Weights of a small audio captioner: 12.1M parameters, encoder width 256.
Rows from block 3 of the text decoder, named by matrix and row number. Each number is 500 + 25 x the weight over the matrix's rms, rounded and kept within 0 to 999. All counts start at 0. Numbers have three digits each.
# fc2: MLP down (decoder.blocks.3.mlp.fc2.weight, 192x512), inputs 0-127
fc2.107:530496469520478480447473522515512492496524484506523506502515435476507472494510521524514543483507540516524539485520517537484496497499524536527507484472513512515512456503551518479484524481487522459495531474487492499440513550504514517477515448561471473487489538534514480498500514536520517503483570510532507521541530495488482518527521515517442520518527464548515522474511494492496495486489
fc2.108:497455498508494499484504506508535483505509500521490505507516431522497488499499496489513469481489466517533497501506496511501507508473483505533498515476478491515497487471495561498477506510511543540511504532511540475499477529472505473498533486518540516532524458535482519515485502534497513516557469547531462505470512591495503490531503457414506505511494503488480471491482511503496492436485
fc2.109:506519488535476509524538547489508518529482526511494505510484486504557554472525481517491488512486508508502542507459492530481523466497526527455485551502538526495462482516483550521497530508512501516485534465489517444510483505508496513486503476515529542486468540534577456536503488448511511461491501519506523547537479555526527499521475457512547498499490520510497475487476558479546533531500
fc2.110:520461524541499455517485478456521524499502507488507478443503502500458554513444497541511454489517493485510511472517506518542473515505475506495490501495465493498483482492481487532514495506526521488486522536501533510441484500502491495488489532535459561511555499466508524521485522455514505467462533478484501474511519526489513520549497544524502478525478509544516468522500525514531506549508
fc2.111:487499487503512480500470494469541466531466486497514430510505509505489522485443507470511483463482495510530482525496490512458503498492538526481482501489515488480511512483578534502478498548538508509479491459519537484486514503491482497500488529480493518497474484504533496513483490502533494470513502486541482503535470523528522456502493502525461484464528449474522482506494502467475512488476
fc2.112:525491533498499525517495480531518511459512515494536486505482504493475486476466489501509495498479513540547490487468527498505507549494519533504481540482466516524522511533501522471520505485527519525501478456542491476508491491526496501490487449452484464531494486509554492505495534503503489508496511525511480504483502500510520489440546481506518514431528491507533494490508499497508499483425
fc2.113:506487484530498529531483509545492496498507491510511475510569484518488469503514501512474492513538485477514471525468487490509482541492545502525519482442515487499521459520521488485522547491485459512486533497458492498524496498479493545513546496536513480485472515502480485496505479495516557502505483524498490547521521543496499495535548482512473437483498465516512488499506482495520504539469
fc2.114:529505507505532482518529505480477517482493467497506489528531457486522535515506503464501501472530490479487534535533530540489504453509509490502511476522473508467483526499497495470519582492543495484472505512462490539498484477544528485541457537528489512471494505499466497483428488527489501500515468499516436481521471463463491493469501466490492493524487516470477495513460492493527500537442
fc2.115:468536469483543489542502512499460529547478493527514509555526453490481442508525490479490488478497496519509524518474506487456469510472511481513509496524498498487446539505520490476548519499501488501510472536487480552505479483512487494522565415497504488499490510464475438477526542479479542530517571575487522496511534515463500481497521485505509498490514516522477526509468530506496536500510
fc2.116:469494482488458501456505536506459480487531550512523502503516514514544474505462531546475515485468485508539505525490519547486497516534487514462519506483543565509477508540497491514509508447480483491491485498481513516454497548510467508497491474460486510531466462503531503466514501532444480530517472510466562506460465484510535480547498544507506471487489517483469542509513488494468488466509
fc2.117:501492478521533502512557473520423464493512519496467469502462536463435450531481459489510455549497511486491489524474498524522496502512472499527468554489510490567490486520496482530516478507432506475471480496509497540555494503509519478506469541504472507467497459539495485527485476479552472536487502495490506546521466543478513525479512509484476495486500546509506538523539498486517475494476
fc2.118:521518521457538482522500520468509489526479484527481486537515509469455441562500511499477428519504506486492508505483511463511514485486489512497546525498499513491488498513499500488475475467510499507509494475494497513522500529464516513536486538508480500491523525507516491493539512456505472518505486508489499485510470511493520460522503496497473557552545491520514489474494485491500494482441
fc2.119:509485528494477546519495492494521502515509498492492479544572481465484496521464523514455485497502541480521483509529483479490491537481518483500540513508534529498516513476496507518517482539473463483483544532455497514522459533467507478490504528491537454491528478534510506498514495482529520504481489486526469467536495506461518485529522454514501470484524514463476542503505506507479517523480
fc2.120:482497478515472501483481527518501513485522493510474500450524505518522543542505493493501466529442486485457476509517525459488505471486486462519446493505479476467568505501481512485475482514495524483509512504484532461486486490500515508496478514492544489526507505475510495496509482490491483510490557506478458478494487468502505473485491499507514524448481462484527492479477474544492416507519
fc2.121:517501501512497518497496509537485490496507494491539540517457520491534485501479495474489518531488463488544482479526524512526509506512509480464456497492496516521459522521496517500478457506507483444480484532496488518490512512501457511500498499473487457505502519491464504494505517535498468545548526476499505491528481545459491522525501499474510480483484498510473491508490513480454524458517
fc2.122:528521481503480519505479474512485461494482504497493492548513552502518508458512515496463519476436484496519501508496505456538490478511440494503469486495487495517512501491463568513475500540516493549555483537531499484478493526502513482499552518530490526457472483482495560516496463473551490490480489527528480490502516536490507508499452486522488473492513558531525531528475475487442494438513
fc2.123:524478527510496535496499503539543512522544505492465483504477484545507467538520518494497521474506512489463460529455455478515515507488467533546516518467499516501501532527503507497497512503456472475447449495546493480522486540457516501501602471499494503493501465527462447533481504506495530459498524495523501500482493512500505504485477494535502515484475508495504485442475493456543539507515
fc2.124:487505499489524485495496497520479477456522539491512505521481447528523485500479490508468474497468506463549479483492529488491533519529513518518506487470518492498456456502530534493487520496475464523517498527471493513488490504511504464487516465492467520479507499477508494485496485509452492486514493541482467479452480494477484527480513476475512468515504527524469497479473532519456443504530
fc2.125:487483516538475525536496474500533530501495512510484531506485482498496483491483499478494493503485518507495516487550516459517504502473496521509491500515461468484462500477481504552568500522500437498468517486539501474495524486533541533481504505495476492478501518495528547502495533494512475525505509506512491497486506496508495513486509487508509476512476515529513511500465466542520486537546
fc2.126:517506483469531494454478513459491531497505489508549513511542547539482492502532512514516501500469498540508495452491555479482479519500530476485512487493496508512489510489513550503481513500499479484542491480476509475477468507482440505524472507531529513505531483464494492500514498479502514515533534462510526467483478485522475530510538509499475529473488477496500517512500520482472483476486
fc2.127:489486521500492503477450501501487516494496511488508583531536511511558498487452464500486468513495498511485544499473498521500507499514492510493519505475483462515449458480499503495496487540490529471467526468478491543477521518482470521507508524488498496501454509458481478518511480486465503478472509524491570491494559514497502512482552547522479521544475523488523448492549531487511518505480
fc2.128:492497457467555502483538448478559486519501539510476528495492501498475451485503520508532464493558489536525554499493488448527484501524537470492462485510505490491485508526515523546529520502470496482501507522534506474513494510459460489500520527507493472540522555450499509492531496509452490501498500523495486510516504560513561551495508506454476519555486497489520502507478518539486468480469
fc2.129:481483504508527514441509517466519526529472506447533505516524450515482501462567472508529504485448546495499525481476502507536557487507488541493534463497510506462521494482487484504472514481504544560485529470516528483470507513449502490465488516497500500504501515524473466508496481479492484512472521539476536504468483518486519531490478510483479465495518513490490498498505477493523506473524
fc2.130:520503482517497486538480517492506523467458492501480508565536498524507478505519482506487485519485501500493475509510475483493483490515471464480482505447494518493559498491459495493544507476435514519470491563538519534497491510499487536468503435466481533512520496518475465506532540527504513525515489504515454505484518499489435481452477452479525531471497505487506490505492468507522500473514
fc2.131:496490523489471484494497519515487460494481528458504467476459500537504500510490519499475533531475525471504517497506516491496499502477512522533540564503505484496523523451469497531503490525481484471493470459490513523488487482516494528504489454497496521471521462506502551453493474481490496482473478506480532514493477508462469483474497510492462527499497509533508477501493499531504466509528
fc2.132:531470492494561506459464517495475488488444501496509538499503494484492474479431522498513454513505458513517530526456536516491494515513521526470490496504514536517510501481535529505502489505520531484527560520472469463509476440500521507485493495443491512506510504511515469491483485472500491511445510485438493504452508519509486495438469499561496523491536505511536516480483487484513468482585
fc2.133:514540503505498529469473501498449522471503504436492511500495522461512493528491527467548448505454424507518513529532488551456551464477531494493503485492470555528504518519529534527499504497460494535517535514509549508478515441502458478455466507491512535477405468508503503517466533499499537528526463458497495531496533525436486538473456530520452500490519482475507477504507488483507470509466
fc2.134:486490510512482469513467488495494492524505499488565528492504480471491531499516550543485492484452497471490503487507498510478503489512472508498502528480442485500510475475481517468492467475552488542493468531540455498492512492544510517478471450479512483541475508508525484556493480488453466490509528453492490512536471525494500493509529485507509501512488501473483497503486500477490497504535
fc2.135:525492495500527468514511516520547516523519524509446460508479510524472507542513483491496503511511536564538493504506501530505505543471507481502528502494516519478507538522539523456516536533502471502482531504523486488510478536479533493445528520500527542490521454473488462505508494477485506487476495504466516494452520481501536489496544455544512456547501496527479491481467486481475474474536
fc2.136:540528503500516439511511476450506496464448524472490484473507493472494499502496507494490522509510505518492548523529557491460495501475453497485494521513520499494478496496524486517498497546480467534506464510435444538501484502498520513479469484504474501533478523499455552486487511540557496525516492475441495483447517512510514497507516472452478481498519492531514511532512511506480463493541
fc2.137:545509463544510474465575507571509488545488486462548461478467458516484495522502498491488472482532484499460455491528460499492512463546469515464477484480479514503548495503512542504487524498493561499474521475477473485487502515495480464529534510486500539521490538520507572504478525493480520518472461499518496506514456474484482447454510509536513506469486480457513468484489514516476493517556
fc2.138:436535515488479511452537496475511488445518507490474522542483528507566480487498564473501531500484520469484517534509488534484536536462480516478528494523498534490531517509520530467481512540519453473497466469486458504477461515457469508488467520508527530529473478524493488449467514548543490508507486508545513468505501548495478484539481469522516530506496549500485468468523483515467531501504
fc2.139:497491492516441482512474496484464500518478500493470576473507466490505475491520522533536550514511489520551497449495506498477454513531485496498479511474486509456457500517495521478507509540536482535522488459468503492491502482510461479542494483532503492514516493485477551521508522518501490517500526508461492495457505514508510533468517467479503481520496505501506502505487480527524519511500
fc2.140:483518551527460501434523502465526492523452499511523528472516520497524470482491474501516509515462515541547594473531494474511472481473469486445539536559514501535535509534497538474457504469465460486535460495492479494493490528573536516494458516558520523506510528514500554536547535566474473463479486497485526493509507551467460491544571543508505535483498530507505494478505541481506510517534
fc2.141:512496547464514508502548456529533512488460505474454463524464498518504477493502468506483464522500491481505541463474439505503494466506523504480497556487500505506525487499486461495461460518557524469483515557462493476490520487496495479491531546476519488452519485497479527520484474432539523487474513484485506528500521548510520482480524505513518516488468507524470503490543530471485517520530
fc2.142:504519516525520492516514519445514499492460502512511499454536474470475455489457504497504524508520480509468497486522533506486521484496500514499492506512522532485489488526527462515521522503480487536481549457511504486501523453473484475518505512502507524541474519499485550495476498480499502484492492493509504528525508529523511481495461494487514508429525482528479525487523509505518530450490
fc2.143:480451509509535516490486491509526507525469515486493496467517509469503522501567545522534514465510544478497455485481509512454490484494523487496483501495512506514503500472551508524519452548484488492525511507509478504516497481492513491476467466512483550530464523517522420533478490501499494498510521502508502512478527539504514493511522478519476512444548467511473495499535498516504490506548
fc2.144:527471499503461514500469499481523493463481457515480498522483508501520485495532539539511494523583492436480481496491437481550524487524506502460517515481497493498496479471528522477480511537523509476493559529499450505503500478525463505516495473493507520521508483484524428481455526513514492505516534534512490422467505505514460482510512521470516489500464549498512486508523536522467493479505
fc2.145:510553478494552522499432489501463519493503469513519529533495489520512523476515523485487524466514491478511524459524464496506509475552494501521483490475513480488503489495503501517485524539468539501495510495517518494529502552489476516516485478529509512513488483480480511451503488454519501496503486509506520480501471496472460482498511536513462546528543556515484525537537526500504508495515
fc2.146:495547478490511504492479489535560534492533483547481501484506517472517497468460475528510493511480535476495568520464534484514500512499525524490507525515526490529514494462513482516502543514488512493545489464471532462517506507519473495534577512487488470484489488477497486507492498497479536493507513500456462493485491526499523522528446489536514498525516513531509503513510510495510543497481
fc2.147:490488509527570455475529447528542496533514463530483532500487448491479484502509502505500535500528491508485529524434514497493536489480533493486523527503495510481442504514513498509484518549481515473494508504522455522474492486504519527491494432469515523512517470470502490482483454513519495472485471524552501495470517513504540528515484496491474502481538530489496527529491488508490481512499
fc2.148:506438489487528480483500491472491519540469503496490460511455523537503523487532538480522524484511497498532484512550539544494514513519498485511482515477504509475504511491457478498499463506471522511469517472531488547503506502469502513463525524484565473521529510516542512505504546467489458529498485505506509508489527503545481490526552517467457487552534484526523440466528496502505478500511
fc2.149:513527539493501509465524555534506488495498498488506521474509475482480519535483524521508534491429507482502435494504446498469495496543507501521507526492505480522516524535491506499481521447480500432492533526494538482499528514495493481507486474523441478473470497499470475501502524494508474534525488509525495526495452475525475474486467504517488507477528506483490513519462494484496469492503
fc2.150:531488509534490492541475493488554482517465517456497450515496467460499470453506481486511521532484466510492470477467501510508520531530501484533535550503496467473514504534481473471467517501536496517498477528489464492496514517488525502509542514555551523526489505457493494490513501548510493520513556518530504485516484483412435512484464516493502458471520506509491472474484507469483499518486
fc2.151:489477526525451503462524446516497537488511504510496514532520482495482531524480480499476518467505522538454489501491452508531441501502490485513562484512481478544460493526514481529466467509550503476481528538502472483499476494518485463473498459512521473491546510441497490475496467467479508517545494510524505463520483542494464490532501484488481463478432495486468505494508476491502499485464
fc2.152:480507467515479482497506547506487510443465504540482478516470521513463440478494495509450478513463485510494487462514501496499499476508496477502538503541525555492462492534513512500489517492442495519539520521514490500521464500450520478471503465521460510513478499497469487468488468515568531492489506507512493544485463472491456480429459497513513505524511467532480501481497499473466493505498
fc2.153:497515512473506474455499493503520519507486534517509507521464492513504511516520515494485470474482501531480493509470527463511480492572503482458480474509536514511489467487491491480524483447486523496523456484483498461507484539490512485499497507455490481539457480474464531498538471500504482472525482501538523513510509509519457497520538510490473505488463507472500445539486517511491473526491
fc2.154:469512532478514553491517503496490529543505487453498531521467524556484508505531511511523475551506476502492526547443495485529512493525484461488480488515535521471486480493526486515432478502476504509511487462515501485512493514519507462503518526506506493487573489543500488524468457510481460515479481475507450515489457526495460457529502521487482500475473496489520480484543519488517488531472
fc2.155:510514507509469502500497500481479485450498491511499491509497488498469525513499474509494488469554475476463466508490540504501495522450473479462469481476446512487486482496510499491493494504474468526430506500464476495497505496467498524476462498534500468503484528474530477508504534479502472507476460519505495471495510523480469484490499553523458480486541463511523425504515505532493451527561
fc2.156:519511508503529443523528509489485537481503502473463542522488474506481478493533526490492517524479539466533448545526471500488511499471467488515518497501544482519485495474495523503535558511466502488500486550474504514445542495502526445459504508492495486479516521491526468516472498493502482530520515460529472507548505485494487498517513492518539501512505539484471489488532499489512511534458
fc2.157:539525494470539536503496520509495500512522489455568487497464548500506527485518496481507477517542472486496527525552497485502484535542496498490508496520511468481503523483516519485457477553553537552474534486467502526527495512481515522501545500482464464480477460490524458514496518483515505506477505497498485514503495507476477496507534524493461464474536462480533505457498468527492511502540